From a checkpoint of a small multi-label image tagger: norm batchnorm.
Rows from block 9 of a small multi-label image tagger, named by matrix and row number. Rows with one number belong to one channel. Each number is 50 + 10 x the weight over its row's rms, rounded and kept within 0 to 99. All counts start at 0. After the name is the row's rms in percent of the matrix's.
After each channel's rows are labels from the 100 images, of 14976, where the channel reaches its highest value: "top examples" is what is common among them. Only what is clearly more common there than usual is listed. The data: seven-segment displays showing three digits.
# convs0: expand pointwise conv (model.blocks.9.convs.0.weight, 256x64x1x1), inputs 0-63
# convs1: depthwise 3x3 conv (model.blocks.9.convs.1.weight, 256x1x3x3), a 3x3 kernel
# convs2: project pointwise conv (model.blocks.9.convs.2.weight, 64x256x1x1, transposed), outputs 0-63

convs0.162 106:74 59 41 36 32 56 69 44 48 56 51 47 72 56 61 41 39 32 52 53 52 62 42 66 56 60 49 60 53 53 63 77 56 49 55 50 49 57 45 50 38 52 40 47 36 38 66 52 44 32 55 61 49 52 54 43 56 42 49 51 43 60 45 55
convs1.162 124:58 73 59 48 40 44 45 55 46
convs2.162 102:60 51 32 38 58 64 60 57 41 41 50 57 56 45 59 50 40 46 45 65 32 70 34 53 45 49 31 73 51 51 59 53 56 58 42 60 53 46 58 60 31 41 58 54 40 51 59 49 50 40 69 56 68 52 39 51 44 45 68 54 38 42 56 50
top examples: the digit 8; first digit: 8

convs0.137 117:54 61 39 56 23 35 42 34 53 44 32 21 55 55 33 53 48 49 54 48 48 50 52 54 41 68 65 43 42 55 55 53 56 54 50 64 50 29 53 51 43 42 61 55 52 41 61 57 42 51 56 54 39 56 57 67 42 60 58 35 58 61 52 44
convs1.137 100:45 55 48 60 34 48 52 31 61
convs2.137 117:56 48 50 36 63 60 54 68 37 48 52 45 27 43 53 49 47 63 52 60 62 48 54 45 47 40 27 53 63 48 36 47 46 21 51 53 58 71 47 48 52 46 44 37 58 56 53 34 56 49 54 31 45 52 39 55 56 38 38 58 48 40 42 56
top examples: the digit 4; the digit 7; third digit: 4; first digit: 7

convs0.10 083:51 46 69 45 54 51 65 51 27 63 45 47 34 44 51 50 34 47 55 46 63 40 45 57 60 50 27 33 42 60 49 49 61 53 42 44 59 52 49 54 53 41 45 56 51 67 53 47 51 48 55 59 44 41 36 36 41 34 37 57 65 61 49 75
convs1.10 076:62 32 54 53 54 60 46 60 63
convs2.10 059:52 71 55 43 59 44 69 61 51 52 45 42 48 55 68 48 35 51 59 62 47 54 50 57 62 55 36 52 42 60 23 58 43 63 28 39 65 60 52 64 58 47 50 61 62 52 57 44 51 45 51 48 58 42 48 59 58 34 36 50 33 59 48 55
top examples: the digit 8; third digit: 8; glare

convs0.234 081:51 47 48 68 60 64 40 49 34 48 67 61 58 48 49 63 70 46 41 46 49 43 41 57 47 27 60 61 42 47 68 33 55 64 53 46 30 45 52 36 51 56 40 58 44 46 39 37 45 48 62 57 50 63 49 40 35 45 58 54 43 40 45 35
convs1.234 093:44 39 59 54 41 50 59 29 42
convs2.234 073:52 51 41 35 59 30 64 51 57 37 53 19 38 38 53 50 45 62 56 48 41 55 68 46 43 67 37 44 53 53 31 51 46 47 42 46 67 45 66 60 43 37 63 47 57 42 47 53 53 46 56 48 45 44 48 55 59 56 54 58 43 72 45 62
top examples: the digit 4; second digit: 4; third digit: 2; first digit: 4

convs0.156 117:48 60 34 50 42 51 57 61 65 34 48 49 46 68 53 48 52 44 47 48 17 50 42 32 37 36 52 44 73 49 43 48 57 50 48 49 49 56 63 62 65 53 60 56 54 49 67 57 51 63 49 34 43 50 52 62 55 46 65 63 46 50 44 33
convs1.156 092:40 39 67 44 53 59 34 51 53
convs2.156 137:49 53 49 69 48 39 57 63 42 65 57 62 54 53 40 47 34 54 54 61 69 65 42 56 59 52 46 40 53 49 70 49 50 59 59 61 50 46 46 37 39 38 56 49 48 50 38 61 37 62 23 40 52 47 43 41 31 65 49 43 55 32 50 59
top examples: the digit 1; second digit: 1; the digit 5; first digit: 5

convs0.131 114:56 71 45 60 51 62 53 53 30 35 53 60 54 61 36 48 48 50 53 52 52 52 26 46 39 39 61 62 63 55 62 50 50 47 51 52 55 64 40 51 59 48 74 50 62 44 54 57 61 62 64 31 42 66 51 53 53 61 57 48 41 46 47 30
convs1.131 097:42 56 34 50 52 36 37 56 39
convs2.131 150:45 50 56 36 42 66 49 58 41 37 62 42 62 44 55 50 55 35 59 46 46 51 45 46 39 56 40 67 55 60 52 63 52 53 40 53 44 49 49 53 54 42 65 64 32 41 53 62 28 58 60 42 69 74 55 32 36 46 58 65 48 56 54 60
top examples: the digit 4; the digit 8; first digit: 4; second digit: 8

convs0.217 098:48 31 48 43 57 29 60 67 54 62 52 35 34 41 56 42 41 58 49 56 42 53 66 50 51 51 43 39 42 43 58 47 68 47 53 27 62 51 46 61 45 46 38 50 53 62 63 41 54 49 47 55 38 30 44 60 45 37 39 51 68 60 45 63
convs1.217 110:45 62 38 43 64 34 55 41 52
convs2.217 117:62 43 48 53 59 34 56 60 57 67 55 34 45 55 48 44 48 50 33 64 38 45 57 52 47 60 49 53 51 42 44 34 56 49 55 41 59 67 49 46 48 37 47 47 51 78 50 40 52 36 42 69 38 46 62 53 61 51 33 51 67 56 32 65
top examples: the digit 8; the digit 5; first digit: 8; dark on pale

convs0.244 107:40 43 49 49 62 57 48 56 52 45 47 64 41 31 41 55 65 28 58 51 51 34 51 51 56 56 54 46 39 43 52 50 49 64 38 46 36 58 66 37 38 30 46 47 42 61 45 66 41 54 36 44 42 39 49 38 64 53 73 53 33 48 48 57
convs1.244 092:43 56 51 41 60 36 46 69 43
convs2.244 091:41 44 53 56 38 62 49 53 31 46 52 57 49 49 48 66 57 46 59 63 55 57 68 29 69 39 41 54 58 45 48 48 62 34 48 42 39 54 60 47 49 34 17 47 53 43 39 61 39 47 52 57 55 48 65 53 53 30 53 48 37 47 47 49
top examples: the digit 1; second digit: 1

convs0.102 108:39 48 44 52 51 52 48 60 31 50 43 46 41 40 37 46 41 28 56 64 44 41 51 57 54 57 52 53 48 47 65 47 69 65 39 49 54 44 64 39 45 30 63 52 48 61 33 65 46 51 39 41 44 38 47 39 62 52 60 40 30 46 30 43
convs1.102 118:52 40 44 52 52 46 49 77 54
convs2.102 112:46 68 48 58 28 52 67 48 32 44 55 45 51 47 38 65 56 50 52 57 48 55 49 42 51 67 47 58 52 49 59 41 81 51 45 48 46 54 58 55 42 27 40 48 65 39 46 58 37 41 51 65 46 38 62 49 55 38 49 40 35 38 49 46
top examples: the digit 1; third digit: 1

convs0.106 092:36 57 55 62 60 54 63 54 39 48 45 38 45 50 47 55 47 44 52 71 52 38 50 55 58 33 52 46 49 42 61 60 54 70 43 47 57 46 60 27 53 34 53 36 50 48 52 69 52 52 39 44 51 32 49 44 66 67 46 56 38 47 31 31
convs1.106 103:42 69 57 57 39 46 57 61 57
convs2.106 078:76 74 48 55 34 55 63 35 47 34 54 37 46 57 35 62 42 50 45 46 47 53 40 44 53 59 44 46 49 42 49 55 43 45 43 49 34 28 62 45 68 57 41 40 57 61 55 46 51 44 63 58 43 43 61 54 52 38 36 37 39 40 52 53
top examples: the digit 1; third digit: 1; second digit: 7

convs0.173 097:43 61 56 27 62 52 61 49 66 37 41 60 73 39 50 46 49 35 45 58 58 52 50 49 43 72 36 55 29 54 51 57 41 43 62 50 52 57 48 45 51 49 52 48 66 47 43 57 40 70 46 65 43 65 42 57 55 47 39 48 59 65 60 54
convs1.173 093:53 31 35 45 46 42 58 40 42
convs2.173 086:66 49 49 63 33 53 47 40 47 56 42 50 42 52 40 55 35 66 54 34 38 41 48 53 58 30 71 48 68 62 42 43 64 44 38 46 49 52 41 51 66 66 50 47 52 45 63 56 41 37 55 40 38 33 42 57 50 43 68 53 57 44 36 54
top examples: the digit 0; second digit: 0; first digit: 0

convs0.125 089:62 55 56 37 48 29 60 50 51 56 51 51 49 48 52 22 45 46 63 55 50 51 52 67 33 55 39 42 49 51 50 52 53 60 37 49 51 50 58 64 39 54 47 62 39 65 59 40 49 41 61 62 27 30 38 58 50 36 46 50 64 60 60 64
convs1.125 099:54 56 54 61 63 51 57 65 66
convs2.125 062:40 69 51 54 53 37 66 54 46 39 49 56 42 50 60 51 45 60 53 41 37 57 51 54 29 45 36 61 26 50 60 53 50 66 36 45 66 55 49 74 49 45 51 67 47 66 54 51 43 46 58 52 65 57 49 65 58 40 46 49 54 65 65 53
top examples: the digit 8; third digit: 8; second digit: 8

convs0.164 104:53 45 67 47 48 31 48 57 48 66 36 52 43 37 46 24 38 43 37 47 51 50 55 69 56 59 40 34 48 54 47 32 54 58 46 35 49 52 43 55 43 48 36 61 41 61 50 40 57 49 56 62 45 34 38 54 32 53 33 46 67 49 48 55
convs1.164 097:37 43 55 48 35 65 49 37 57
convs2.164 097:56 64 49 48 57 47 51 54 35 23 52 29 65 61 51 54 57 51 56 55 56 61 36 59 51 66 37 65 53 56 48 66 60 53 31 56 57 37 59 55 35 42 68 50 47 41 43 54 36 46 58 43 61 62 53 29 42 50 48 48 45 46 54 58
top examples: the digit 8; glare; second digit: 8; first digit: 8

convs0.238 078:53 51 42 34 44 39 53 42 48 57 38 52 66 42 66 44 41 41 32 54 42 46 66 57 49 53 41 53 58 41 55 47 67 50 54 45 43 35 67 72 46 50 58 59 59 49 55 46 49 48 65 66 62 43 65 47 51 46 63 51 43 71 48 74
convs1.238 097:68 48 65 48 51 50 66 60 50
convs2.238 053:62 41 49 49 51 59 44 39 39 43 57 51 59 57 41 70 51 50 53 48 23 55 49 35 55 32 59 61 29 55 51 57 49 51 55 54 58 43 56 70 58 50 59 44 45 52 51 41 52 43 61 54 74 71 49 55 45 49 61 32 33 53 41 43
top examples: the digit 8; green glow; the digit 1; third digit: 8

convs0.231 085:25 69 50 50 64 48 54 57 45 38 41 53 46 45 30 54 46 51 54 76 57 37 45 62 57 50 42 53 43 46 61 47 43 63 43 58 53 48 56 37 49 30 57 46 52 50 45 59 50 49 41 53 52 41 54 66 78 58 47 40 37 52 50 32
convs1.231 106:58 57 55 58 42 63 60 69 52
convs2.231 077:61 68 52 42 47 55 54 48 49 45 45 38 33 51 33 52 53 45 42 57 54 47 47 44 45 55 47 47 32 54 52 55 46 55 56 37 41 32 54 52 59 50 37 56 55 55 27 53 62 52 64 77 31 33 61 62 58 60 37 37 36 37 53 52
top examples: the digit 1; third digit: 1; green glow; second digit: 1

convs0.205 101:39 76 43 57 47 44 59 54 59 51 57 48 43 60 38 53 49 43 58 44 75 37 52 40 33 35 55 43 48 64 50 64 56 40 58 49 34 47 52 50 53 46 24 52 44 47 47 68 35 58 41 49 40 48 51 50 53 54 67 72 53 53 57 54
convs1.205 107:57 67 60 49 48 40 45 33 42
convs2.205 086:36 46 59 42 50 38 49 45 74 60 72 47 53 45 60 40 62 46 50 53 58 46 51 48 49 51 51 51 58 50 43 47 57 43 53 50 46 63 37 50 41 34 53 40 39 33 58 73 42 53 38 50 64 52 70 47 55 62 48 75 48 64 35 57
top examples: the digit 0; third digit: 0; first digit: 0; second digit: 0

convs0.99 098:34 60 63 51 31 46 49 49 37 51 46 47 52 43 34 48 60 46 72 53 54 40 33 63 57 58 50 48 44 50 59 41 48 78 43 42 36 54 50 39 40 32 52 55 41 37 49 65 37 42 49 51 45 43 42 51 50 59 54 56 54 41 33 28
convs1.99 069:48 46 55 54 66 50 56 58 72
convs2.99 074:44 62 45 53 27 40 53 42 48 55 47 58 45 52 31 39 57 46 41 38 38 56 62 66 42 55 67 56 46 53 60 48 54 66 41 42 48 44 61 49 63 50 46 62 60 64 36 49 48 44 55 71 39 32 48 74 55 52 37 46 35 45 51 45
top examples: the digit 1; amber glow; glare; third digit: 1

convs0.144 094:51 32 44 49 52 41 52 51 55 56 40 50 66 50 71 58 38 49 55 57 42 64 47 47 50 54 50 60 40 41 49 46 69 53 48 53 49 39 52 47 45 47 36 37 34 49 67 45 41 46 47 40 48 45 66 27 42 56 52 58 38 84 42 61
convs1.144 117:51 37 36 42 66 62 58 52 55
convs2.144 085:54 57 58 55 65 46 36 38 53 59 54 57 58 54 73 42 52 55 46 55 59 37 55 51 57 44 54 30 52 43 28 40 63 55 58 37 56 67 41 32 63 47 41 45 62 37 59 44 60 47 39 39 45 61 45 34 63 40 57 51 55 53 35 63
top examples: the digit 8; third digit: 8; second digit: 4

convs0.253 079:49 40 56 47 45 62 39 56 46 58 48 49 49 56 53 52 63 50 16 54 42 42 63 46 52 63 67 62 54 49 46 48 48 44 68 38 38 52 43 52 59 50 52 44 44 44 47 47 72 61 57 55 44 82 52 58 44 51 51 54 55 36 36 65
convs1.253 070:64 42 41 55 51 36 47 50 32
convs2.253 055:58 63 30 34 46 58 47 35 52 35 45 39 48 46 52 57 53 54 46 50 54 41 64 46 53 42 36 45 45 59 36 71 37 62 54 54 61 40 54 47 63 43 60 46 64 53 45 51 49 48 58 49 55 48 60 65 54 62 24 32 33 61 40 40
top examples: the digit 4; second digit: 4; the digit 1; third digit: 1

convs0.180 094:45 46 55 49 57 41 56 42 50 46 53 48 41 29 43 44 47 53 65 54 45 47 43 55 50 52 51 53 61 30 60 26 55 65 35 59 36 45 76 53 27 40 48 50 47 46 49 45 55 35 48 43 32 34 50 48 52 52 53 51 23 49 48 43
convs1.180 093:51 33 46 50 64 43 50 41 67
convs2.180 074:42 47 50 46 45 69 51 51 41 59 40 42 39 30 56 52 62 63 35 39 50 46 50 49 50 58 56 57 64 34 65 42 48 48 48 55 44 48 61 68 44 37 51 45 51 49 46 65 71 48 42 43 50 39 48 57 41 62 37 38 30 46 77 53
top examples: the digit 1; the digit 9; second digit: 1; dark on pale